From a checkpoint of a small image flow-matching model: norm layernorm_no_bias.
Rows from block 4 of a small image flow-matching model, named by matrix and row number. Rows with one number belong to one neuron. Each number is 500 + 50 x the weight over its row's rms, rounded and kept within 0 to 999. All counts start at 0. Numbers have three digits each.
After each neuron's rows are labels from the 100 images, of 14976 (inputs lightly noised), where the neuron reaches its highest value: "colour at peak" is the nearest of a few named colours to the mean colour under the peak; "top examples" is what is common among them. Only what is clearly more common there than usual is listed. The data: single printed letters, digits and signs in grey, bent and noisy. In brackets: how many of the 100.
# fc1: MLP up (model.blocks.4.mlp.fc1.weight, 768x256), inputs 172-255
# fc2: MLP down (model.blocks.4.mlp.fc2.weight, 256x768, transposed), outputs 172-255

fc1.528:434521509612602514456479558513481526504513497482516549517575500477481504490609465517483430502552401516476484532434462500531469465579522495505510471486583363514496518540510500532518432545526503499516542512579475488481492507506490523391489480657529402530
fc2.528:475491489572483482484509491518533466497650551513488500478794527503473504459506439538564507442511483465557511515527567501471495520526505519492560535514485425460514532474556493485495523498480521502490485558473337545495509494529525519476408507480493474499
colour at peak: white (99)
top examples: dark on light (99)

fc1.51:520485500412450502464500451496419472496492503490500406528560478506458493492491578470510597489463484520518510478497495491510514534548458493428505480506625473471509525495483498407449514444462492505512535502501488509490496494531524507529484478483632542555
fc2.51:537504491489515523491480512509507515514465471563465470467553502488516490503496639519527551821483504490489474501449477495501457489514442516531521517513515413521535484492494498507466505506493500483482528547532391589573492523542503524497564510489494472505
colour at peak: grey (98)
top examples: capital (60)

fc1.628:485399499494427477518518522505474534505505506409482418486492499467503483516435538459479513515478512555513519518471514489497473508483509516423518482494488437419462508505482490396340519460493472542507501624486520587479506533510486506588484530459520548575
fc2.628:475482465500481489503510498485478529500540481339525498512546498522522486510477535468477515601490486520473502496508458470466492486505464520558491525486483474476517497487535511482503576514474505505502557513492553409472480477461521485490350494498519519501
colour at peak: white (75)
top examples: dark on light (88)

fc1.566:517468555455451484453527510519485463493502468506502451484545479487438495565432553554494445505471459472520553449483499471574484509511487467473512497474603381462491524565510525430441442508460429477492482571568478554445496547578503501505495503514536556600
fc2.566:502496497515545510497512487479491550521464520353506543503721494500493488468484654504498546512501529546536474492459484498490470498460484498528522465438502443452469457501532505485494426517482534536525471539478649453524511519440490521493412499514484481536
colour at peak: white (87)
top examples: dark on light (88)

fc1.359:544504495540522583521483363588477462434461417437516499471504517541423552520495512537487481483496525410551502533523436450532481479562553424488520434419501471434562544430479346466482534582498463503492472575467514420517630492475492543498663534490487479528
fc2.359:523507524542499570484514504530491346462502450500528506492500461505492581418521489499408474496501413509464403494483513489454457525518605432408493521454455486470486515547693552462492542498539582539420454530467510503425510363526472522477495476524439468511
colour at peak: grey (76)
top examples: bold (74)

fc1.709:472588485619569441506545534507500516476524561470417569448451468501484483431512546490473475400467534528548428514432534520564470489552514523544499606499578507503489508487548478486530499533504492551475543487484543419454499428443536516523559530545481538523
fc2.709:517526493527480477499513501528526492463465528535519493530452493508506577501490434494507422487508456491575487483427553537566531511508552494466464478460491521472517541491501439511531535542485497508542482430477376604524529461543507482543365504499510465502
colour at peak: grey (89)
top examples: dark on light (96)

fc1.148:462542512501520509455531485504499467502386488536470522500636512483576516547450443478513474566514328374504603492479470503510505523475441496487480517501592418551518528539505521481547407550404498495516448567493524528497487537527558488419497485452465508546
fc2.148:495488486495500513546494518536520494516597562438508492498890475513561508488469469489560471427533530510604511494510403488393480484499461458463523465478511325497515437481511470480498493518514529478448532629499594391504503517440467457501471499504506482504
colour at peak: white (88)
top examples: dark on light (88)

fc1.231:477463494487438480529428460547600553511494475467518519491580494553503504478477504492492468505568524481488518541554473497508534513537487497471521503493420589484534495442498508588518502469565505490489554390552535520480519547448513532566499494511459492441
fc2.231:520531501473486521505493495468493518489477524175486471527300487499501523514490529464536493805494542506495482484515511488544509514525513534458479523546513451515480465489477477506506539497492522493470433571504421264534524509479464496479537485525471540482
colour at peak: grey (87)
top examples: dark on light (85)

fc1.143:452536467501556538438530497459539516450649462512521530522565466592552524486431482470512502469500486503472589514444455566443523548498509487629427564385575481523449469497423466513532555511393574498520456557524410541440495435474546418520532558489445544537
fc2.143:425497497484485482551552495448469535436380658497480506491521483502508561405535514531515486496535538580697484497535570507534467502459502507448560466472462437503512512453445356549481556524496498464409420458544551375495506522415505471503547434511523495512
colour at peak: grey (69)
top examples: dark on light (96)

fc1.82:516467526509546469468486510559584451418415477572453598543508496456528453496514513518483536426534491449564532476476430435479451400502543528493368497503495463498472636482446518544448468449456446510490521544515434541501591640451453654503575504499467586471
fc2.82:449458537562554584528442503527458511470532597489523518521496445446537583522479510633610549492502590528366488477407477487497455499543402522626520434475502459459477489511563506467550527526515468461519486558529491522448556531285479519517491503460471534512
colour at peak: grey (59)
top examples: dark on light (98)

fc1.600:467450520498536540549584538469359445484480434453320537558523544504581485451534524554460487428530536401453490429492494437484468390498601603501476502476464524502567560415546503512477584445446530467523493535498499486478536598547458492553511509506463482544
fc2.600:494485506464431530489509508475411407463494406488527469501503502454504489468474513509369414495532491374453484484535631485501622515526475458639440479495472512475501477615520542518479517483520586480482534560490485490552482484348519555442527517492511492506
colour at peak: white (67)
top examples: dark on light (78)

fc1.694:476516488469442461531552491478521567434682545501452510499450505586512459503488599562507521502447546446533523532579518486492502494489570528596463524519518430390482485513505505443512579424414433541469448476499459496400502525438507566551440636461408512553
fc2.694:516493509505483464499495507507486512432312540482513491487473549522500558517468549469481526437482554420639472490471638508460522498509535537478554486494508492485532491502473477505477568534499492502681501402507488469576503449548522531499675496512450505476
colour at peak: grey (41)
top examples: dark on light (97)

fc1.755:506486543380401535505510463494462572497520472502508493488520481464493504505364497522477467583493472447517511525496530492486531498478541453559521470484590393478454515539478491545449522445553501519511455536559512483515455481516498474496428532492568429592
fc2.755:445486500536505517503501502513436516478311508477485534493699553480508468483520479507454501376537451576475504506568461513492522503512468499488535431492497579520452494533511444499491477504528510489519513557487688550512523499555473452496424503476494519496
colour at peak: white (89)
top examples: dark on light (89)

fc1.220:504505490619528470548440557527566526533491520495548542502413528518508503482578592445534480501562597531540487495577483507534440479478399456542504538527456521432485473516499476521446430525628494554488533541619442535454605552505520498560535500640475488522
fc2.220:576505524515486497517478523506449509533691474463500527505291529483478552465522571437414459476522457527371484463493451482475503458491464470464455540523514537517482406588584479526511536506508550472422491600502397511501470466469476511503457501536548483518
colour at peak: grey (51)
top examples: dark on light (97)

fc1.93:509518479526468546544525492526423528493545496573526428535550494481530469478480625470532414534462643485488465501475489490492505495508508512479446494496479420447490477458484445356381583506551515544488520473480485418493506496529511463596513421432595552507
fc2.93:498482512509533502510502499475495494526463502859511480508261519535509526497499616497517485700499481494442532491483431479490507474506499481451488478509481490481498508480550518512499513487502501500517454444525515687482454502456482507497473524514492487534
colour at peak: grey (52)
top examples: dark on light (74)

fc1.246:504449500429499484519411498488520521523518471384482535455513476500478497469452532515474460552554516496451513467539498491506536538558523507509528513488442497413485465456479493578473556497590470472502501474610548542541521486472489517513466581517462358493
fc2.246:401493510509475502484510510510496524488311534232517458505334524493512508481465534573469431577520539524482487501440506477469516518506508498480518467501481460507451496520482420507499489469479474512539469575520592425439484537456516502546579504526477473492
colour at peak: white (70)
top examples: dark on light (99)

fc1.417:483575499484504475587464517518574499506455467557493626509424476509481540521585389437499440536581377464536483504505504499497605509482466479510478481501524469597544488569515535658583417457473492515522544419606486496493479509496523521375528465511544371515
fc2.417:558484476484507510498499503499527513529619498649542528488774521545483485482559623499531513769477433506505496509542505514470516502497512491533524515507531533518446534511535564497502510500527514484443509457501577535507495523545494462524437502484493458476
colour at peak: grey (87)
top examples: dark on light (86); capital (65)

fc1.555:504533533598564538475532529545471581500430474481545576513614474452534568570611478398497426426619402538473488506509445503501426493583429520511536502552548426535545558494512466536481505571497525460471482527540480477470535502533462536429486452647547421498
fc2.555:523483526494533525540489517511560432536708564505496466500703523510495534518505452502579491458513501500418485464506487502392538537533395528451534523518541424501513510526559450491476488490462523463524452593478301579500469507598496535527436523519537497500
colour at peak: white (87)
top examples: dark on light (90)

fc1.748:544524515429493535484445500496486503503492529484472589463541513534534514522472489525448422585596447477517530488448516493475468487583527499484478535481426489514529557467521543661546533534512551513512426440572504502462457485550488479421512563389427393528
fc2.748:481489522483529460504475486480542557463511511568486486496652496444505473486573539528388508368497553511475519521498577504624499505483490528500425522466499535471517548528457529505481491565465499495465490430484585453561519477391505515491562529534516479530
colour at peak: white (80)
top examples: dark on light (80)

fc1.86:499584468591630479420537604491496485490418527425523598522461478451477488475602474496506478555431562521494461467452550487515452470463454546489504494447532572548523483541487549506529452622550506518490457479497473499542526500541518496450415577687419450437
fc2.86:587542523490502525490498495500511514454835451501502472517411521508523421498528377452513519280499515513500507509517498492438503492488487489515459423520506523515480459449512506507514471461500488565481563535522410497494527469459499428476464484504503520516
colour at peak: grey (47)
top examples: dark on light (65)

fc1.369:526419498438544500494410540498521487505557522474445507509421532529494499483408550557523443482528574450552471478506479520491458422502490506453558473494452449457517509442464514582440537521646521507506508501587488503479497477513499497550508595337438473523
fc2.369:486500474532533483546516522485456499494464517445497478481338504510479485435524540504507435508504521509514541475536536479528526535482522498562479533492474375504541529514543519510495500524434515521368534485527683376591477497446553482488491503483509475473
colour at peak: white (87)
top examples: dark on light (87)

fc1.718:506420511518560518474411528499568432486458457466498571533516493441483512500658491525513433441590520500497457500460496506499442460511491503455493521525422514474503532509477505585495466564513497506495500474564459446573495527502472459463469541631406379472
fc2.718:467487535524512521479470502515552527547665565492517498510550531500526510491483542532496540495525528492602490529546582473456484512494513546543483468526504508480458433474520457481499493452490467527486525479483350510510484530614512476564472493504481497482
colour at peak: white (99)
top examples: dark on light (99)

fc1.534:482585478481609482477507530534445434499520496440486536499456502458477481504608477495483496492423532468525471509412532490465434540523500553445500484500537556493551504505484511515559417616528510523502486449489466482554492507521497479463525548698406433441
fc2.534:502544519525485501487503507484469520450694468467487506506367495507497466486504497527539527286475515492487529539503481488504514466484444489566449474508522507498444523511518565485492475461488483527494560472521428498520517488558519435463345489483499516534
colour at peak: grey (40)
top examples: dark on light (69)